Weights of a small self-supervised image encoder: norm layernorm.
Rows from block 11 of a small self-supervised image encoder, named by matrix and row number. Rows with one number within an expert belong to one neuron, the router's apart. Each number is 500 + 50 x the weight over its row's rms, rounded and kept within 0 to 999. All counts start at 0. Numbers have three digits each.
After each expert's rows are labels from the 100 images, of 14976, where the router gives the expert most weight on average: "top examples" is what is common among them. Only what is clearly more common there than usual is listed. The data: simulated stained blood smears.
# router: router (model.blocks.11.mlp.router.weight, 8x256), inputs 0-127
# up: expert up (model.blocks.11.mlp.up, 8x128x256), inputs 0-127
# down: expert down (model.blocks.11.mlp.down, 8x256x128, transposed), outputs 0-127

# expert 6
router.6:473509413534581548445499506418475439506593567492497441531415434521469493542527510537588465473477426572512546458473587529573590463513467480468440521466509512522501516560597445466584521401537449547528529480440457513503577455535496444463496368541575542504513395564549397486413508498455460442547588391472378466571497450446443457474514472494499571503603520449550499448496553505501567508533
up.0:529457535508536537484513420436417559447530493568408551502540499502485570453429446485564474393429500520508452407463449515501586501553463492512555464493478480530544450516554452483529437527472438482493558457497434438433488535566498441501455507472419490500555489600492554589524484583468467527604430551471581502576495441434578476519518507598446458509572635556514436509473539542574444494472
down.0:441481444488537438498493501529546528480552536478467481505540562512529554469500514511431457471531507528467520432445481546476506490491554462583443478498493435572453555457538484511416508539557597448527449501502586582483469440469462449504508592494503420479496625436511510487446499499491509524517450463479444476417493530566546569507463419410497435459470448428359443470489482390585568623568
up.1:526460491444538496465559492448446542541495495418440587600536487454475496473511488478466483528518422500521491500495513572456475505484539417562487437515454538521520548491511356495474544492477473514481554477596428486441454504420503452571365445525509622533460573560436428414503559505521442487511533452530454529563459516481563476542447483432461475458460545476472470491432447512580440539482
down.1:525542621388522439436480397476474518486497470490516534582578390434479436497417499400478404460571564462454577450528527463425498471555460606481598509535506433508524488501459455594522558506509428463402491536534505491393484447464521477480510597547519542491541475505486564552479482447428467496501443584539505530565576439523547511434506515508413445529558511549497383439453577479557479451469
up.2:503502601512523486469480539572501521421445540461526490514600497570553505360489538535484525496373494476560535439578444473497494603562356402523524505547494597528397543479555480464515403519596590451500511443563523488488596474485504556414499570495441412523439488357591441553566494493514425593545436522491535556525537566584514551459463531587526461535541479552559510462554546472504550545537
down.2:437521453489463612480513515481531466474606564537394534517500487544483533467419456500556505449540386598602465538396578523558400527472619486518515566466570518401475512499603409502485490472502461542518544480510487469558551425483467437561515425497499611462472511439525454563564489499629571421510527463440435520576488542499432477501504474533558498506476528570478473478484538560432492474547
up.3:520527530524505629492587547562535598550436449488413614468580537497396515480480502503367453488537405492466514426519493538498542566597551577509436512518481458439513469372481524489619462413481501544538507452465531465549391534486459470492506501489517484507505491546389521505466535524535434477421474481528517528495536519488586484516506422423461590424452530518515530519390417467589464427453
down.3:581506489601498505440503448596486523481607412487516531492452478542522545512549547539525471490530523548513462403472609408493439521524502485447501557439462475511489493469458534514518442472544519500478564506458448568498601431564473528506581532543544545449480466537491529566515511535474507558561530548450587435548565501583491566531419581640481466491546528543549449485488576563586483488495
up.4:484487513443521607523469552521548517459463530617475465346559546551494607517472523489416583494556480492491593516497507477516514588529501470558478429603457468547421560601483551468519430564536455605542450485537587512615525478378505506514409475475544434517424475525419515500513502422447583479434512520559530501518516550525494511565403513469490578595513426565489546529495533498467477525524
down.4:460483421585395511432487458505469501445507469550451491561483432465497410516517460500457461483505522529494511482450544502458496389616532457518532525520530558499580515535463495539558528647471318571463484455477496425516554605472530390490560550521471536454520490563451521592518467503489516446524455517510422434486552371565504535429459537522500456475431573617559462479470506596526402486403
top examples: discs; band-shaped nucleus; lobed nucleus

# expert 0
router.0:516558519538466449495537526414504409523531472546537456393442550531567500496497568539486544425497485528494464507478488487535521484495605565442491510432484476535516460453578506507508555542507560582428567519368536536516517518457492506441528485451493545475489511565453512430511471438580556584455484446538408446413541412505527518527495446469494450416409540452488528542586490483417475484582
up.0:495544482488529522498424475527548519446476545539514487487467427516384485546567461490466455384529547551543505475467485412448461610555530533496514572462465547524495486512498517564508539541533594519462473513408501495533540551465506524530466476503477465460461488399495498464493484486418532468427510436544469552495525508401496520538389448467510457519562522504577507434491481579451477481488
down.0:514525497577532464489532531512386508524501490490477466455522474486447520589600452531495567471455474495512506455412471405515460543361474540502486558491536472470508531451558500506566434504509527446561439579463434400545523489422538472466515491433515500526593517465500541439498466503499582557611432400488552481536501520554563548522382477505544523494503433481473384504443467600478520464525
up.1:548455425450416572497506492531491325486521438642501522454553384482505479397481423495589541496505514446531563421448448466435504532493530536507523485517598418510622496481615569478552468611592474551528498492557486427519490569470470471453537538564627504537505473543481477487473476490471428519421497418458559474459534441456575539431461463503478513496436609523502474525511483519483409400527
down.1:530443471542464490493454564440462555502547540468420497399459509494529546502533503476525512465565480551494453513463541568522376527475487489576456522463539499547501451609424471575551533393505426545531585477570533498507522566460519516520479475415528576553412595525531552482479555565572471574567531406537509476460502575496475478464392484494478507528514370561473511519446520449511538487489
up.2:519465514611484433512511435540457498604452502434396521517500443532475486466473571567495522501488564464487507484401527491403517536514461575578502459482434559548453494594502505577498462519467558440429447520505444416445397523467520480437426506424554591405489542514381484510454497491539465520585506564410572558493522472584484503511571517508494586611465508517431512547576489464550446462507
down.2:441499562544549467563612560457533595544482509525521441454433518499450577507510422424488567518478561443534454530443533461543469592586606492490545506464523511526482506505529432595514478519493426501561462533500590505542591491594420469467451445534526483526468474560517513455526503454497531488563701421483381534480494511463464462497491529456492458496533454493611461453424511538486510465454
up.3:546469529473558625517469514503541578541528594584476545507478536497568450550596459491478469486530482458528581466453531421492510572486503434509459478520430526603553529539513551509558538497563471512516556518497454528478538519540502419461517453509448487399438409569379476531490380560523470463439534505476476468420569555480488536569492475518468522423521470465575447560495578500611458542472
down.3:516440477514450534530421537556549408529440549545515450534467481506559431476523526561484455519503495551565449487528495594503497540452525512475459507359614499547502497394508488557506492457578540511622494505520494564450515409460507502502490472546546519493509444578543457557641442437582574581498382444589474434536504408478473568587474530479586518418476456397397429607475511556567469491533
up.4:422462627514433534506481433533480550531445531521439512593511494416479538526427519495485480541502578490456499508402534472501471556476522526535514531443507560498570504556479475567499571516499355488481538475497425493493553550521556517488575502444512469489584516535520469518540453464443507531457482554501499469489469573530521488561509514632460537418562470525496501464534540566572507476391
down.4:449484518443481522571499468499501525522519444526559531506477488390468437471507452527426460541493430465515520536601437427482533478553442523506520566569569446512519583526496483431395476570485562366518542600553501490447398449484469413524490527491562541506476487495464567529442484392520522538461508490478467398498512486543439616574557479438499336349488542520469493384433524524523388470428
top examples: crescents; lobed nucleus; band-shaped nucleus

# expert 4
router.4:526528597460471447464504518542536497577398455542493501513446446483455435468570553483393500616585504450444454432471508522470336473448426602525453388452509568527568528508441551542608495570504467558475589510442546559451500496500464515410542549566488473427520455432490611583425483366570459585426453562454507563488494448557466588427544471540491472477491453490584487511510484471526437563455
up.5:461543499471538543590449467616618498505567480451385556473559477562503473458463433518481523482542562435456535444476444484440494518506491550543491511550518583452521468463525599515548350521478508395500509473507490476523473456559536473531407535503524455464476514487495490500490471474538513493504512573469511485489534504515529491413443576537524541516513518566619465518486555426523455422503
down.5:456482504511500486582507488564562462558479497536458542470561485478491459378550535499548494497518572469549500589519531520487471511474481403458533505476509454400509547477475548572461508525527435536610432472481561492529360565510504472507474562502497553478439494543574544477434550526493561423485519431468547603413453460480481410450516574489453608506532525492503475585402510515558496485441
up.6:457462451491490560578489544519551444455521506570451534530521472513565485380506452530433551529509482523549562429452497489470484534459519536480481504550498508456470544406540525535513419559429520508547506433490444434553436554466438373498464468569592461450424431447418499479479587513505404514394489434435600496489538493499515517485428476467555575483455486515531476512404493509536423454487
down.6:420512577440548526544479546497502495531548422473483526503475589413388436468533532397586436614560461471498441459441582549462527422463514474528518475418481484439449470461448558574557462496526502554514446557453469482522483447611470450452474469495519460541462428530526587526518524499434476498478510475451525562513427493465481473497586487463472506537432483550510510521394569560450505510438
up.7:472527387533513609476406543497480447393539453532457480532508553596520498522553526509532525506489494450512627494560471491512511482493594523523422468469468521388560500457484500514525464511583455579435424504650475502500588421475538581505456529505534602405546510585483473509476502514462518391540597441454523578471476545482464437600548489551474529568443508556490499470486561475517515531504
down.7:562500491484541542390456487614499512634446468458522429505550525537515409507520453409501483473392482469519548405659531520511480545485500567496510459535469582462419403509514622492505533502495513490460485490403590520473419543536455512472502565626472467530466502420442502571538502432533575425455426441567575482563591418504439434597581490459462404467455502517531521500580459463487549457478
up.8:521483472611471552507424509557606492440502534530489554551599491529518482493484447527448458590399480439426536535445506465520497543537501440433546476450395425578526585601454535475499522528536554482478539518555476553528441443520454421476455486504613453467475475448426516444590530631504437438543410546540427472525429496542470499555506474493489526479509504535491512469533475491536470381561
down.8:564463524474623513500484512506549561439415493460608477567477396530569513540444414497565539372577450500510519596444544535503470550428520526441510477545532534519473415492511405541480541565535574486532405463543543526446428479586606528536498450456510495571502519479454489466478477450463558469513497581567507510517533549512491490523499454525536496481491455401502550453480494427548479571565
up.9:513504506487440518482501474559481424441586588564545429493453463496457548538539534447480602443574596562507514541455500525538517552568447488487468482593472463555442466553577472585481520490484491484517514501577506473540462464467487485468517519442520484437531449634454470506511455624485550518531460409588445481510555483489521463462487509471536504514459529499498373512515507511489442521548
down.9:555557462541484524446557548527430490498575488567555466487420507449464512488470506516492497449444501516479483452462492553477462436466560453461500378485505474388482532487504408436400539507539512473531468506567559448478526480555515557571455446490461463531512521489585459465426500415436490540473373465482484409438458481531501604465532473478446463480475489503468422480532475490445507524419
top examples: two lobes with orange grains; target cells

# expert 2
router.2:428468382565422549592424621514538553444558627504527428419627582533544561514454503480461514463458441487586544522513460486556532581572587435452491526536501488508444559463467556469472514477523467496627429502534500520590508502399513497484509402492539501490450501440490475488539526517502519425475480393453521563419557568457499457551498474456599509520541450551473582441485511446510528455503
up.5:482453562547483521427491472483479422499532519622491584491511563524505566476428461460490433483563493525488538541490482482500601431503587598532544492506506532562483412466550493527565542560485568528526509324494469483642522571537455489489503415520571469391517469430432396501417505547459544634453503464559420492467497552438497531520477480456524539457387523530461522540396464547493439460459
down.5:455582436479488439486520573492487505590495548482553511482541507492445533563375544463485505428454528534487534602566439482512464505538530499466518521598565415527492627518549443390467506534494476491554459551548498574524441478376480445543499461411509516511522499503552513467515567580535523469540561412555480517517610440490455480479535413477456487535492544481440513416509457471438509598547
up.6:553442552529553445560544426529515577544528417537497571480488499480519561457496491479546455555509432459470494549416501398532502447557418489418503461418511438479471445468620430452563495472518486555480575462362502476562471538544487424438460503525442536521445577517470524546410470427484495549554487441502483543495516495540553606450534515557482491478448548539553524491498485490556417552502
down.6:439580461473561497471546460519453498462559529509529540420470487417486508438467530534536490450488449482409508452476491510546625491508530486461489540489519522489453523568453474549472471563432363491554607520433544491626555535498427518468543468498499470497513479418570572506619431526455432488427455418537498406497519457568458484605387572496505466510520526416514497495454506561457462574447
up.7:549493603437515573516535528476443485446456527503480508496492489439528556487506465501588431519440495479497466492508584411492546412477476465439403425533455539468504410486509475544519428513482418479397580565532541541516549589549439483481440497557534483515466539499467425365557525444433529465421458436514544516534363500520421632488436495431456450460447445513519505467564496551483445513535
down.7:553468539507565481482471531453498435474432504433503493500440433471497463460417486491432537490532573566441518481520453592408461436537476541506508502455557572471605518437413518542509570513536582511565535498530634475541611506378571442448412488593489469447530467556475485461412466496540546473469454417529481445466520471418452512460594503469479479547534458586406533527440398476445514475474
up.8:506572492523634438500542451534517538445525440479503499553435467544539406601490553546439527450509530488431495531514478396459555511506568456448550547471549555564423427364470433461558448583498534496424490470507534516481455516402482497489527535499463583462426555576440494494501529447550560550523488473527500420471533516610614530474469337458588485476440488509487503407591497460507512449560
down.8:516548518567523521457506528495489463508556435482559504515449535464431458488542411460569483500535485512536497585492545440508548464555577454518486559466486448439604423498456586543481474535549489389364501480472411513494586569516497573600571476512503501456585534543545495538491483549615569581478517536567485489571486492431439476590504491450509472521504565529520434493593582527574469549431
up.9:478466498490453602452482568519513465479526491558457508545495492519509547424498395470539539533534496531488472473353453487459505388488482523510544483485542531433549499473534510509470498542469494519470528443477437380576418583551424452466395482558586463467458413457486467492464472534457541503436417547469549558485439554467530473470473512452550524488470548557463414567468454579592446460387
down.9:503541537465448499559468570512532470553582510559519579506532463485475471512606404430413518527563457517515500500408501544497428486529495537576455521475538463411573535457567493452463447423494523453496560501475486508542516438486460555574457483479488441526493478399481435506542549518521603403456505443433596586489418519539383519540519504462439517524451470420518481394502553444513389544456
top examples: no large cell; ovals; teardrops

# expert 7
router.7:447552571495533572564616409471539497499543472466431565575499506427505437486488501431533473474473516508491425521462511469448525435608532442515547525508437528510492470515508411502460497543417521497470520451552548411530510452570485524532455546419460466544523550543448480448478409596465525556550459572553545532542448452526599491446585457498415546581477538513492500480521521483588558578542
up.5:515450429600556476423407564454485447461564578514519480480456453650573560559447542580521553479513474605630502478505483464499466568508465550444537458527468507488475585540475563488453446494543535523596486435483566493552539488460433552482517411475544489531480540541410445537525556539486477542489522494470593524506500565478412613446404437524517442494535436507557521530494463479478529444530
down.5:435535586581463541525574482463477613548423511524487500531455453468506510489564476480549490558530467514412424553554521517476532506526543484452544542524461517537468459544492423471498496447473482558522451463462508488457558545559516553554463451514454390524492446500515394546529494544592523459442439528553468488520537487491544580530613535498397412447482612468489485420531609433476492562481
up.6:526595500510433516560503481545426501469467524425577522405447582579596562469535539519517527492506495577581492517522523447493386474513458489514473371469466497422450526567406559516547517480574473453397551421475519557516484585473545486421575471536486546473441473516467473514499502481498449549505553493517456469530498506448479624477505493473440537596475560428615584572441470496437480505653
down.6:495442620504531551494575508486491485464520506425454548485447551373496526620545514574458396443550494517464427504457553514432534467509443455475566550567484578549483462473512427476520440514445541600548605514616526422516471486517510480520518472621483512471453529509501482593530414507564558480451405483502563471576419527582551510429403522579450455462419549500534450543548508466543473528571
up.7:452506498493430449564418565491467501496501521511511527494552509480534526581510535460453480524456521542488516539442531520555364520415510552353497421470474603486520516487502506520580553531572472481482526435558518515500535553482390545614549416475634457480440405469524462490518411468589479457531505499507461477552510486528519447519393553450530414489478454418503496566504462417535557537494
down.7:483558500468479569415556482444544547461523550503482567492455448551495432433474582501509495548444447552481498589536439522417488520567423561487495515455552390560576475443593561572540416542538465547604492537488415530520595503565573563528430462447540375413512529514521468479498414582421482398565502485489451476440475570532544468513477554570496550463507515513513535460490449516445505455466
up.8:410503562623479492499486487428521456431503482562504520385472540531600546394502459542469529502493477601590525501448470441529455537475539485492498484549458454545515550565511516473584503454495543479614458513456438487564460496471526461425622391458671452544518514480554399552445491473460420574469510420542507458551434538532480595488479396502579443526416510453558516463508476470503430522495
down.8:567524545497497440444584465508514471491475500436493515500455409565527474549486454531477508449485488569488428565494515557525511472541509564439508471454430534386446543541445459503513418517494479507439564482503547540531491506640483476482450451478459560449535495508464431560509487430578472599571553501544516495509466399576601568488470465489445468498579486418587502519462487545501430374566
up.9:468431408546394536488469545510542513481537514593561439489495512578441616503443483490559546415518506467608507456521489406465481445498506460464555457631488499431423490456474551465545454596495468593470475429456530448540543483453530551447522456467451482479558486487538453483460591558501511413443500480496423458470575509481402552508478537481544547483550489494524485495496481481465480438491
down.9:553526556433585460524417407515479587480467426511497455542511494400461430550534464433496574511427601426450450422593494412387553489536480538457503490524554486504496485493488447518469462455490566486531465478440526548495524459496467495523517534504515559519419509548476498443566510485625465477439468528490445569585540520498512490495581525509391501506458487444540415506483518512454477417542
top examples: kidney-shaped nucleus; discs

# expert 1
router.1:550543491443469395478510527431560447499488526566579528464475468491486505498451608522450566481431577493558465525571452548531485446477511472445500495582583446538376607590485449362517439484442565579465440508545540509497486471495497531465437575504496448496506552444581513498451528531460536535551414517461502489464505417467535477451526473504472490487525559504529490443502486416471484513573
up.5:506367486533442531599387483505486512392462632552547450482587536548533567392477450530536542401507481462596522520497423380473494551601530501481481530541470525435525518498516523521491463493524471443622467472508506455502607507530548456532461465473471514504485436545474411575576495508430538428491515414602467465465468546438450401528433495500507509551563491609485509532480555545456494496531
down.5:444514441431477456503471509499391569422512551489440478519543542525536537414513420489485480502476420527571495465586486572502537554507484439559458480475502446497485458488527518588468541489497492384429538431537436507545549591389506564555529366497510457475450478462435494521508546577477509480441512445581523439521482558450393496571456576395633529493518467547458502550471578502472440542484
up.6:534508534597516470454513517543577538550470534441414507432485488496581497571470572590436533533477561481465467549479519522544504481478427575531404420429425573546572451518458506445541468352509442486593478380506527567559497492479658527471486480616457490514483477480416568583538477538608536515498497549477469519503456417457536413499508504494400538440466466534518412542409549532550489509509
down.6:504443510503552412522530526562477509464510442575452486502447545479555479428480531430401462468501510479550431453471452478580540506404505562531447517437481533501457505527446499500497507545624421468426577521531495535525519530444392514511515595586511438571440524456532441536471504579496561456457444449439556474531472546461476517544509546549509561475422491417471472573493544492478572434416
up.7:465548587554547446505543494510506528528472508454386528452543490445465447507546497511484483617581518483419502473550552522525560481468482653532462526511529609546479529434510525518518508569518505442423522481514517531502563420506445534540429496596520514525488494584478559537542452461586523541401511625618385457551461489555603538514507493531481503372406443423540535513472564412518506552499
down.7:569433492482483488501490396523500515537437401504594438486407491507468490499512603366533400580489566479455459480449517423502443447502444559567541463490518540561532496525520540502517520573624440571530569514450495511441535444554503530450546463587563631411560560485599454499514460441548507426385551551443442511548482415486534547504580523545476455546456492442546459455485499583584518550473
up.8:501480409412516453522588445411477481438557473498533507583570469437585473530456447516491531442538427511546514412548470478458475514456536496448559491492531431519605499442541406522480586512480586507529579548443503493436422555503418450445498488608505573540482564557472517445529508457491435629510442392496471412435572443490573469398423455437527409378488498481494441436552436461542448497537
down.8:446540479462543498525465475542556493496480483506514597570412458437420552496551554422477512496502560393468576530533444472442420468461441518522525457450532639554501548545541483393561534537569464481563563534500512473467464396520509485445468479571429477451418464387509581621422546543462515527425443521392472527507519545593521538472569491605461538484500521460474513581535509496503559473477
up.9:535385553486492548531488565460517539428454501475457497498508499452550473506527514570509458582517485544544490475551437459531541483443452557458504576554540499527448427506523521459540415445445518560554449451537428491562472447488482527518386550476616599431483438588499421535502479503410642565554515509468533474578451599462449487564500457460465419499455493546475467500542506525487483470530
down.9:542479545403548527453500392522535473528496519473493587430560571478531515495419472459485410440572504533560531514452603509483418522519518478590518541561451497444543467502489517539526488609567549399501445482482461487471568447455467558577547503467407563533500511565452514490466518575477633485488500518445548495478516503514504452547469542574412532401513496455465465501519453458462480536477
top examples: crowded; small spheres; two lobes with orange grains; small cells: spiky cells

# expert 5
router.5:458437530592521523466443467512519502481459491436453479487548518453580466614437499548466432482503482557488466511451448511436579547436489549537449564533506583587570462495537473610511430542522528472476442460490438529484499464542533550544514515542456468543448551594477484545552444544499582471439556513614526484521483534526583549512423461573543456411436460573502458463487581542521427405492
up.0:490494523414419552474577488583495460486481553543450479449521376471554491475570528529493617597595475471488505447435580432473505497476432491461492477473577546403516537517433507499495521449507484500512446509569503395512451524404459461458495504491624551540483537544512477572488434504533401454556437477434544529511554555529491529532534462517500550478442550465439485608437471518566489507494
down.0:531470557460482566505491477585507445507500442469551441426507600504520527501507476534485579472511557536477523527483454565501549524416570453495488558532556532575496516481463572558594556560499502408432551432473499555459444468460478531406553512563516410543572513424476543437447574482438536584566475511545442444471395479502434439534564502508548568517584526520489428518545490445542411537537
up.1:534503371451489524427505460448393432433468494533418519574531558436427498499411461530537482505451507549516521547582509558479538458512512413510576514482560545566582491492512503546542561564537516492417500525498571480466487620522486459439492539523400483454544483530475542452543446478470482524611420448564421458483525465428477424548474531548505433506531547537409467469622533527562432502404
down.1:329516520522607489537475504496462548583486516450482449456508582534480426505537520497422467482478436528441455511505508516411531496551522499526398532534467565479466484446559539532443559458485583430481476467534457481524456502478533512567543509487501461462482587505524465533501552478520544507496501452503473490532448554506524494510481450465539459501353456530409522495526507446495510556523
up.2:535510576509516549418592442498466543516513522522485531520481456463421524528501480449566410539470550475490539588421630557597494410460492519538552452465495500516517460594447440558429442502411484599428562598479485505458490542611544467438512519442557465525540486500503590527479431464442571474552577555433526524558433457491551525488540594512472542545549555550517450497581430501522528523466
down.2:459458532467473476481577526477490546537488547515492556431554505470537466484563463433379525466537490441456431416483498556467543559492524529481461530488441477509494489514593520571534508512579436405507533464549466525483456586507507411532452457621548643590488519466456523501476557580466476557495456444535422478461439523454566511471460518426475468445422519482461478477411574426494402527509
up.3:551539530450543540470566545470538545577503505413420473571453648436429491578467516433457466560531501516408535582561586522526579551458414475568429469472487600530477489433488491489504538455506455572468453511507556453505472525536604423583508506506478485486515459472443506558450562434502502517491505502576487555533384463494587452490434506489547527489454537483453527533510413462573526535478
down.3:570521524436503446479387433417402520499515480535516465531484473490495536446515459560547485486480482548506402448494464536447526436520510511519535540461526476507518487510525505544513524546484430452445542489489469492446514465495564505496460426501460557511607508517485530477542439541482467510490451421518489520487513545491448577545470419478548477568437556465475421577510556547463409468470
up.4:470520484576489471485399512526437524450506491477493430463440509579546521525456486475506433404475469465542546542515574456524580475469553510545522584364498377542465560487447547591468452507461424517531494459511430489483538462549503582415601476492561492466497510551490457397553461564525612448482532576537508516466582487548456530578561449509553516536560469465504476454393533511443545487545
down.4:467353555458564403554496461470454518503399584540573509494434510436488469453548477533528531537552573521568499459464540447544506401457557452448489523452513369426437504547518467499423463538599419547466474517432415523542444486479539492515468478463477486501634445499497514463423498431533609427480444515511473592555498553474419485463479569480495500518532503470543383522529505456418520492473
top examples: crescents; two lobes with orange grains

# expert 3
router.3:522445467438450526472529451513538529545397448550470555488443496526470528484512480404486461506481567398565604517533504581444516459477437442557476457446507524526566464495491485551487540510489447439490482522562444457517422538562528519499527581567460450562572484468578577485513528492511510533486508585546543514521482515448473535536413580490527478552464592476483480525402477587514483530474
up.0:489452485533526494545573557494585480515517462625540523588512430528483470530437553537481528511559521551392475567586419443504494596452540515506570499547524484459485418476517487472423480554506511583603570430504507537644537527446518407425538429387460555409358439526462507504494489504449556398398618559487516404465548487480519547498507415511546466533474507524543467554651487446482457483513
down.0:444542455554558564464488404450442514493524512493621446441527450482448470431499530454454479488433548446537502416568623429542523461535504498552441516427529555388461562446573472456523474501692582492535474592511525525483511488563562502488482537460506573513509470461583503461448556539510485559451430597517621406376444446603530401525534528530535480554524531505566476607496512558513543537465
up.1:553574576463507411513562501506537538561505483422459498532484461454490381481572567450525481543581495460419489550461513500498415447491421473491439471492556476455401594524446473409425476477474564573525482649450491530502423481415445545552479547523380587481495527477555578456517506483519533467537421579436473494542446490663521486494547503416464631483534466415456592487562482459573611541497
down.1:485540483493567517469494463461505492543477468473464487459398465474497488563364530525613432598501566422410523496463528479508618475577501496482539521505516543486474455491480461457571607518523582521356502523526513468460535490513541552509543484518572547469543480453459456478435516504538598556468456628535475515553446485388535496613564516442477476465497594519562494518480531524503625578531
up.2:396538391553487446504509448561505460491465515589539471554446496478526551517577439508456588539478480494473452428532547440482411518551490429462481563502432464448501503436490460507538459513615519406504462580538431568495460518496508498546450469460467510446465441503430471487488478425424596441604438474562484596489529544501489564462576404463511524481499461550561451475618455483387446520423
down.2:502547490460532478531538540538521475528516640508465477482540530509568526487620471474519454445533497516611491537532533543586483438527410493478480553517536550521565538451468614440408491502356531502459571465480443557412514562551437530410596407477521513372509423500445560521484500447500475468502551545480451523555565502525520543521479485471552502576541503523464526467525501519552452627533
up.3:531495465489394404447496497532472450603434465561547533463428478480527512459567553472449613640504537440536538540513556436603442513463471524475528454477538452517501550593405561470525531473458471533485574506413542458546479528514448528417603504490472513514513438442486525516527409485527405517532501465553475491397496482436504507528505521521560510534496446467556453484557462526392482475507
down.3:524463518466527449458499543452509481561473571535515508572396554375402522599477476470567431587477542418523429504442527407506506427441522475516565518451465542414476467527454478501538579456489452527502539452617596415559508491530522470566506452515445534467511398549470508474449563475478459489442545507486478605512459502439543498468420598483519544518569476499519485541509476548619451544418
up.4:455451607489490588526524495473551415524400448545507555471502468529547496503573536498512482521534630561506463447495539417525560541518483470423467468600437523520495475431416452392458512560473496479583425475516553515483550463541475420559494376407597461480455493545466478490537408487519477513522452500500479490526474552576597454468554461502430527461521436447446439522561438515475481441541
down.4:515620458469506521582560508497431496558429468482504548520517410501552543430466484484449578547517549479511526476458446522495516402562513437466502526566502441515565431513444519579509551431479543503492497472468504524444513565478576428479501462551448547422509463449475511542455434506489617476474526575559604522490496508505452439547574560489393472509459527456609451503441562520466537519449
top examples: target cells; crowded; no large cell